A small spectrogram enhancement model, trained from scratch.
Training: adamw at rate 0.001, 12000 steps, batches of 128.
Rows from block 4 of a small spectrogram enhancement model, named by matrix and row number. Each number is 128 + 24 x the weight over its row's rms, rounded and kept within 0 to 255. All counts start at 0. Numbers have three digits each.
After each channel's rows are labels from the 100 clips, of 14976, where the channel reaches its highest value: "responds to" is what is common among them. Only what is clearly more common there than usual is listed. The data: drum patterns on synthesised drum kits. In brackets: how many of the 100, against the usual share in percent.
# conv: 3x3 conv (model.enc.1.1.conv.weight, 128x128x3x3, each kernel summed), inputs 0-127

conv.51:135147098143118103123114141148107119172117108112137157148110151132173133138143131110015131131127122152141125116155119104097137132141154136165132136097137116149098111128108132161097129135115164142117111132061135165067142123096144130105134114095129119135119113082158134140127152142119124126129130149131139132072167134164099158142144131121136135131126112062105115122115095129181101132119
responds to: clipping (29 vs 7.7); text has "clipped" (29 vs 7.7)

conv.14:123140123184150153143157144144152147127137135116118126131115126148147150151150218122108144131127138140130152135135175162122144123134121140132140140099138167129136189149124104186126127093152117153124149139074140216109165131119140157140116125130135107154091080070154117145134140124145114137150119109140140151094122127123080138100144143146133147117155162120140108105141155134146131137143
responds to: muffled (low-pass) (35 vs 12.3)

conv.60:123137094170154133138152150150150161138151134112122095143120178133212134138159158117103146116121140133129134133120160147123100148142114103195135141087141113132131117147137071200137141126147106139141139145075154201146161119099129151129097129120159124151105103100145137149147138141137083150152129166139133150101118137144103135113148143145139141127141145117132095141138143126152092129141
responds to: reverberation (63 vs 35.2); text has "reverberant" (63 vs 35.2); clipping (47 vs 7.7); text has "clipped" (47 vs 7.7)

conv.25:138131135131119141140135107109120126102138162136123081145128141141128138153105148116191100077135118168124142133135134134116097112115113123137116137150123148143136144121121074142170108159115088122112127109121110144191123125093170122148081129126114163160178135153110111125107091070100117147113206148115138132145088129090113128155115112120104104089163130120174156109120139121098151128140
responds to: rimshot (59 vs 24.4)

conv.72:123116109072129085133109117120130119145132142157124161129151133113117134130112079148128136151096131132121107112153076094124160126118139162126128130064132068132117071122129178082134141153131160105138105131170109065126090086154133135142169132100130144135158111075094145133130114138132173112106136140122146126126161135139145139145144119112128144134132089163129162129147096121132081113127
responds to: muffled (low-pass) (37 vs 12.3)

conv.13:095094157136129126123114122110110158115103105160117130132136150119134091100112140120165122107044111123089079098148145116113132118120125134141063115140148134120093139127071144143125120148109155088119112114144122134137137128123092111113162131143120175099116142148128114118115090100103149112106176150099085137158110104129121126114115098109135119133105127136124151097071128080106133063138
responds to: snare (77 vs 50.1)

conv.118:149160101094108144124128156141124115130132116135149145125109143114128137127144090135158111175126131095130146094163086122149163138120128155140128131153123129140114134109141154088133131177123145145132144117162164072146119165164076094151148134166149163100136158162140137125163113137155182083171140160125157139131156142145124090126123141161128119145116114148161188144186116120120155146109
responds to: quiet level (77 vs 28.9)

conv.38:159102170111142117138109104111136130123154149121155154149131129122095145142106120145142165147137147110137130155127143122143140115071148160110109132153122135124151128132148134114151117116160151140111126148155096107133098134169136171164133107141149183156129160149138148177121171112178137169114097123142161152172118168157073101111130153088136153093152132148205124119141126118118140124161
responds to: rimshot (51 vs 24.4)

conv.47:141101122131131096126077118115128140157114147138119113115167145096130088110132131087144136118108112128101101054137139073118125118128157148139055121135115118109140125120142153139141120152147126134134081117145099124119138119139127114127165133098144126112163153133118157130134152141113144100127068150104107120102115138197139149161166146092138126136108089151126156113090084075150138094133
responds to: thin (high-pass) (31 vs 12.2)

conv.121:106145106170148127131128146155130145153135127101141132139130162144193131128153181093083113121133112130144130110139151126124122133146125122175106145104142134133128139139081085201091142113128140125129125135052141212105163125115136117111107136110138115130079098118153123128134123127117104127138099149144114136080145152152064147128146122121121116120122133100130096131094114107160114137134
responds to: rimshot (49 vs 24.4); rumble (40 vs 7.1)

conv.37:084123150128111142088141101097108139103084071141125126131108136138123131082111129147144101141144122132086143166145140143093136125130125103131139129146116134108104133110069107128110101135108124125112144118130121125126130126117075095097115110144112140074124122136129057129116046120111120141118167135087081115144137113078158116119081108130124105138080146105158139137097147143094130135126
responds to: half-time (30 vs 8.1); tempo: 140 to 150 bpm (28 vs 10.3)

conv.125:129144124142132140162139133133151126105118140089167137144117130142126149151131136135155121085163167145152177128127151161162124142145108144133163122142142155175160160146125156132110122141132098169149155153113148133103142127179151119162121125150139101141152121153097115123175147128146155133147091131148179148126158132095136109127098164143068107153139159157152142153199157160091147140137
responds to: cowbell (33 vs 13.5)

conv.83:140144101103100170146144143137132097128127144164146156121125104133097151148127098162098124164129140112129141160182105151138170094129121159109174134100149125140122122138159169078138143136128135149127148125181150075120122144183132135148163133155114163137079129098123166141158139095159167128147179112129146136147159132143129115110146145162134128135150137167129165165153151160117114136122
responds to: ride cymbal (71 vs 18.5)

conv.104:150165130114099153110129149154103114128127119159136156136132123148112135104156098153088104159161095084126166117171114149121155126137110154113145135151119125119109117104097193089091121103143109159108160117175141080099140166170125112123160129182139153114101173147165138149133128111149138093155133123106133117157148157142148134121136161137146121152103150154156099145101153157138131164141
responds to: quiet level (68 vs 28.9)

conv.27:133123111137114094138118118121127117161085115082124134129115139126155155166111141085049119140144091166143113102147117124089149131113123131145113137108118113177108109131113101159094132114118146143100126127045109165073131106122111110119095117095105131140093110117141130144106151105117119117105102138151150130071138122155065147142124117106144117119138122076118116115109118108155100113113
responds to: snare (81 vs 50.1)

conv.85:120143124158122154102149155153119123131141120148113116140141158145201108063167155122057116118130126107072130131137148136132116127143141110182133112119119142061107136104108115175133126126106150115141143110102160180135151138088109109085153142136151107066142126139144139113148092148121094130154135150088093125117120115135148131136119100152116121139089139111120093131113130124132124153142
responds to: mains hum (28 vs 7.7)

conv.36:199156086122094147108109163161116113125127109132116163135108132137123155125150120111165118170138061070133161108109142108149153099128120131131101131142116139134123134106160144117151104168108094162089111094134152115171135135120084111129138117162142169108139141147152172142129152110124158117156106147132103124129151100131110094087117141122134126103116125176175166122111114114117133164134
responds to: thin (high-pass) (38 vs 12.2); clipping (26 vs 7.7); text has "clipped" (26 vs 7.7)

conv.68:132138098137114150157169127140114125117127130117107146107161123134134162152134114082101134102139143114137159087074138156117111113102125108138078146127151133153106132146131133121140137161108153135129169132086128122086131123092122135136148170110127088124197085122148069134090103140125149125129081142142133109063151109108136100134135148128124136097153143078143172120133154083113133165136
responds to: muffled (low-pass) (29 vs 12.3); clipping (25 vs 7.7); text has "clipped" (25 vs 7.7)

conv.19:123090155132143111139109126129107139149118121135124169100146152111134103079120129113160122118086120109096094079144130112142134132101192164139086127162116132066091141111133164134159116143132170114125111143144116120139137115163096107141163119109124140087186141182145127143101140155131165101110109156095155108138170168137170130145143109101132132139095121147116138145120103109149155103131
responds to: quiet level (81 vs 28.9); tempo: 70 to 80 bpm (28 vs 10.2); one drop (25 vs 8.5)

conv.112:141133060130139127141131137134148147146139140151120129135144199126176139139135105127088137136127124132133133124142131125112129129134148159197135141098142100137131090138140138144145138235151141142141126138134136128112138117143139141127151140106136137140154134087127154156134146149140181132134146216133127142107130144153153143127153139134136144143138126134141221137135135131146095129133
responds to: clipping (97 vs 7.7); text has "clipped" (97 vs 7.7); crash cymbal (44 vs 20.2)

conv.31:139128133141113151103127153153107117112127108143083130104114136138150108045157148140085122148126109095052131140140139136120136134115134144138161106142108150022084151098127146144125101128127138133111131104113149152143141144148076112143150092151135143076116129125156132133124133130138122113150157129066136119138135113132115117096132113141113118123071133178132120147138131147138145138122
responds to: ride cymbal (46 vs 18.5)

conv.57:082101140144155131149127106113138141109147095100132089141118154128157132148107174108141123109124170146139103137113135117082099136121121115159126144113135127152170147130094054169122144103161093104145093150080128182143109120091131123158084135093121143164099102141089132139127127145130085153098097137144153147104114129100098130147095129120086131165148145129156094109126122122100120118131
responds to: clap (51 vs 25.1)

conv.95:127143141184156163138147151153148150137145129111128125135137116155139139141155223124117139130136140137136149140109168157135146126140130122119138140147141203133132224146118112179131135084138124141139141143093145205129168153105137147131115137144139111142101107106157117135135130126139102140152122102143137148110121131112101144122141136146136143127142161117138094119140148137155184145142
responds to: rumble (25 vs 7.1)

conv.99:156130136091122076135076125126129121145104175156124136121165135116114108137115090102178122125099116159130113085138097086145162128136130152122098108145138119143142108124159148112149144159137136148124085113154097103126102119133158110147156146136124178139147161175102181141127174124113146090107102150138154137155121113176134144161145151085154111134124086142146152095128102105136145092116
responds to: rimshot (62 vs 24.4); quiet level (62 vs 28.9)

conv.76:132148163124128151126149136146122133072120091136129135148114133160129155107131119185147121144151151128136157204148132171142150126138123136136214142131129132128128128125127127122128123129132097147123154140171145114143130143118092120108117120201124136119135151131128129144129095125144118167121155129125105134183129118121166107142080133137120118156113155125141126172149166209088124159133
responds to: high tom (41 vs 14.2); ride cymbal (41 vs 18.5)

conv.120:136139071136138133138140142142141143144141138153125139138137201127179150136143110131082141142131126133131137129140133132121134128135147158204135145103138103136130096137138136151134135232155145144137136138125142135109143128147133141123152136118139132137143126084137147160134140149146188136138143216131124136110136148148148138122148141136135147144137135124144221134135136131148098138132
responds to: clipping (98 vs 7.7); text has "clipped" (98 vs 7.7); crash cymbal (42 vs 20.2)

conv.61:138166113134120158123166168165114109138124134114163179139122111136115161110152120118147113134120134138136133040141127154161175118144157143116061136149126125124144122118120165125117110122122171130110176137128155118113146167164134116130156114157127121102132153149173110122146128132140160078157078116117103125139182148130115139120126133159127134100103147141140134104092152069144127157117
responds to: closed hi-hat (62 vs 36.8)

conv.124:145142176123107139101113149145095120144144103120088146133130129142121120076154123135119124149155099085080142136130131109115154111146161182114113108172114151060095147092143130106149121149121116140122106104160147104158138132178099108106114128104156128092149124175140136136134137130123166138152177143064128106152116110134173137131141157138122122147081120161115141129121114131144171158136
responds to: quiet level (67 vs 28.9)

conv.107:134128134119131120132127141145126133081148145144102140134144140154139119121136125183154145129146174114117136193124139132159152128132123135140206135114136138116125142125148146117138150147124103135152115134149153120162119079112112136114147150172146133110154102134061133131138110114133135163122103133115125124170107093069179108136073126135132137156136140135138139176176140194077129153148
responds to: high tom (75 vs 14.2)

conv.97:146165120134083155115168154152108111151128124092109090140106118162136170133153108136146103114175127129129172166152133166132119121148108130132172124098123137136113119132105099113123123145121087152107171096102144123158146132125121113115103123151131093132137094075136099104142078109104131146157078119127131125093081119093083130092130132159107112104125152102144136155145165163139112178127
responds to: clipping (46 vs 7.7); text has "clipped" (46 vs 7.7)

conv.4:123135087147140129127140148140136139152148133141131114145152193124203124107151127121025137139106133122116115114139139131137096133139152118203126132108127115105115107125105110163152127199123145111137134130092146152094147129104127131088137140116145120111140123105141126131144119166131135133144141204117094137085132148151156143121151106143126134149116133098113168128111132119157106128131
responds to: clipping (93 vs 7.7); text has "clipped" (93 vs 7.7); crash cymbal (45 vs 20.2)

conv.34:074149171128119139101150109110097143104088104126153118168118145146124136106085130152143121123126136138097127168135143148119101134138104129134127116144103133116122134093060100129108090132125110128095151146100128124109134145087082098092094113175109132110099156136126072129126083126107117144091136138084090133144117122110141122105077106134146115149091146089152133117090162140080126106136
responds to: half-time (29 vs 8.1)

conv.15:114130124142113160126176152146134116099144144136106114121125114142144124100153123179073128144132159110109132172133132171172157144129132118136193123113134131097100133139146115131131142119112118122139165114093156141145135147103110136100150158172134113095127088097139107103135093146133097138151148112114121124120119087086175107109105118165126140150108160111097106173185169186117120144121
responds to: ride cymbal (76 vs 18.5)

conv.63:144190160114088134137144166158124120110129117098141117165128110162117146145165091116145152164179124125166177150144122128118137127163111128116133144133144135174120121159137129089125118129071102143108157110135158085150142138124138116119113144127163091126141141132145131052169119138108149156171077110158113134136135118112103116127125108163127152117132112125102128170102131131116132184149
responds to: low tom (35 vs 13.7)

conv.0:140168144123126130116120152147119105123121133149159128169111121139114142152138116060119114137164121205146149170127126115137115154188147133125078157138119145136130125125102108107165113147105117117156121129120152109149137139135152134118126132107132154151164133109138082111157161154155151168141186132123127111131168175127113144179136142139097112085166120129130130149156091079128133166113
responds to: rimshot (80 vs 24.4); march (34 vs 8)

conv.53:193153148126113160090173160148127126141138102121143151125129120127123158115153111082103088112129112090146142075148126152156125116141109107125060138165127149129123135107096156112129123143112135156134174098146155104151143138161101111114133138145136143121113116167144125108148136084114151105167137130123120138156153122144106129145124139173099091115108128166113154087091157067142149155117
responds to: half-time (25 vs 8.1)

conv.33:127136189150136119139117143138137142168143124098135177149142116141113131135140185122132130131143116132131132118127139116150152115144133122096118143215140206130102218141122120140136143112117129117137114136111140154135147135122145129119111152114139099123122118190136116131142127121127093133135138112139129135117143148125118153150150116125127132125136127121125090117124106118164245144136
responds to: quiet level (66 vs 28.9); thin (high-pass) (41 vs 12.2)

conv.22:121134104137126171119173139137134124104137141166139155119144112143116156102129115180121105123126171108118131153141119173162155130119145149120182119132136130117114128116091152108115157129127128155144178126161146106139135146168085126128168141182110122117137113136143114127138092141130147111143189117110125132155140121093202119145117130156107135149114176158124141182172180173127124127125
responds to: ride cymbal (59 vs 18.5); cowbell (34 vs 13.5)

conv.96:134096097120143110148102118115145145132101168128140127092160131080099110135103118078181133095084147142123083071152126120091122131121133144118068114141145120144154130140165141116152163155166143143164110142129118111132099117163144133184143162129113126140118118139093156132151173126124150134106119139146148161102139117156123123145115134113158116155127119170105168150116121075110144085109
responds to: clipping (29 vs 7.7); text has "clipped" (29 vs 7.7)

conv.54:141151078128135164127150148148140127130126133118169183116128115129111161126141104126126127150141111113158149067171114162162176128126122131116114146143143115148140114136114170112109143120136149157131173135141139102147145183166130130113148137193128133125117186146173126116128116119138157071153058120152112139148171158148109128128129153141143132095125153143138127138090165104134125145121
responds to: thin (high-pass) (44 vs 12.2)

conv.43:108110117138177118165142082092170168103125168146110108119140128136116115166088141136177126089118153174152117151113136140098127136136104134126155129113144123155181127152167122138144153131151100116155137154139092133143122112146169135184119143107105107160142104107078131119127123104139135150095160131156181155117129119081146136152139113129115108126168134167132143117180145155111130103132
responds to: crash cymbal (46 vs 20.2)

conv.41:088096143141160097159103106105148144115150127119126092137138140109157115160104172099167141092097138144117087114149130111101111143121124122147103119093138114150149136133116080177131123088137126103130088134109121184150107089095124125144103110087135186150123110133085145130139154130117092144100166126137148163132098129148086129157120113109120126150152124134135093080114122096104112084142
responds to: bossa nova (36 vs 8.3)

conv.117:188180104122143136131152167160155143113121162125163164137101121136109156150149119085164118142136131126154146095134133145176127164151118093118118123157138139151179129140167141115150126131127137137121164150151159108156133127169138125165115113124148157150156133146129131114179165125127157102169167130151148168148158144145115105140129151169106101109133146170134136134175146105129146161093
responds to: closed hi-hat (74 vs 36.8); thin (high-pass) (34 vs 12.2)

conv.103:129135152130126121129129127139117129144104119094127108146132137159138153152117140142181114114127126150138144157096140126103147152129102128140132140131131138168144133127112100139109145127142099127123139122109119142145136109100128099124098143151117113132123102162102108125098080060117120140106010131142101129136079133054116149155082118101095116107134130108199124109125127149097133153141
responds to: reverberation (87 vs 35.2); text has "room" (87 vs 35.2); text has "reverberant" (87 vs 35.2)

conv.73:131156105127125130143137156156129142141140130144102149142151135151143155131152107132113140118153141129148149137109142106121147130143139115147118150067154123143099112148133151116125158167099149106161128130116150111130136092090137137103169176106147070117190064084116107113114096144114161141137119141142106117067128115096185138143114119138105138136135105055128161126128110121118103177148
responds to: clipping (31 vs 7.7); text has "clipped" (31 vs 7.7)

conv.102:110174142127111147108155128139119121146080136086097106145123133163125182148124121117147104112162145178145181160119126156110121148158079124135177116149121128151118127134137110120127131139116087169104143135092143122107143139108160105101095128161117094127125136147114120131121115102107114150135063137148126107102123108078088147129084160160113100095118149102156121133138155182119137164131
responds to: ride cymbal (39 vs 18.5)

conv.18:148173134125095117149134161160103117103100099108149130156097138169135168140154139092153142133150120150140187132110150145138177179159142115140108141130112151172138139120121130129118080126144161162103164093096135133123143109143117118113125106143153127126145075131101109142151157132162125145145073121140123105118163129110116109152100148125117127113122120116213105108133131130095137174142
responds to: high tom (45 vs 14.2)

conv.70:110123103092147102133102116110145138144137165149140163116158138086118112113111097125165137154095127131114102099158085081146160113123148149131101126119135097127146110122116185096138149169142156114164099143155123077121091128158118119143163145104127125099167120125089113124133087149135179095107125148120119145102161141135159140168134110113133142150113090157139178150146091099120141111089
responds to: muffled (low-pass) (34 vs 12.3)

conv.74:101094167120152122151118105097149139144146183098116102110158113124094124140109117109137119173136144127146117122148117109086103112127143153100139132175154143151100146146135166088115154135119093089154101159144102084102119127106138140163115148067111108123158130180115091122131105104136140137117117147159132139132072140116153148165143123117131144164144129108088127166161102138135179108124
responds to: rimshot (53 vs 24.4)

conv.101:128121170123123127147122117105123112120127120110120185114118104099089142132123141102152124152125117128134124108119110130138165089117105200082114129222145182127108194149139145109125118146110136119115118125119130120081122139116145137147128132140138114124107157198118139156140138087134122098144107130140131105123121116127109122114140132140139126126131127113110144117112127115131233108108
responds to: quiet level (73 vs 28.9)

conv.24:122081152136140099110134069078125149099077128139137103137153146117127127126077149146186106138099163104124113168139149141109136161102136135141139148128108131110141142118104111145140133134149164128127135133129091139155125098109080112127138135165105159111146146149099121132103112119129139170079136139124085110128081146128120102106074107101158085119118145137158146127100143136067129087131
responds to: reverberation (75 vs 35.2); text has "room" (75 vs 35.2); text has "reverberant" (75 vs 35.2); quiet level (59 vs 28.9)

conv.115:158106137129143158133132122118144126087143145163163129114130140137145135144123119150168141154141127123114131177145136165202130114094165149144167130131104137095159117120153117141161119155162124141125142149129119144143122145168100140205167102146135165140122138099145157149148159149171124132132161136110125128151155130130106104049152129131143136122156152174134145165173148148130116116138
responds to: ride cymbal (51 vs 18.5)

conv.98:124146129140097130121126140141111108105118133124137182120102150135158140104165149102121124186166105116115184140163134129130146149130142184150124133130118155100125145132130098148138097141157163184106128142074131162151147116164131132148115101098132126125116087106148139151141166174143147130159124141109159109072173146150063102097160171144130134125106122151132135148133110126146130151114
responds to: snare (76 vs 50.1); high tom (52 vs 14.2)

conv.116:058125160131114152107140119127085133110127090147120122144123143132135114080109130153113128120111128110081089146150147140140128121117133115140131095150110135085092134086063099133114090143122117093105122147125140127120131148107091105102118098148118110093117130142138089135118074168118123118104183144070091111135131116112178118085105106121132135165088140128117146127088143131107128094135
responds to: tempo: 150 to 160 bpm (27 vs 10.1)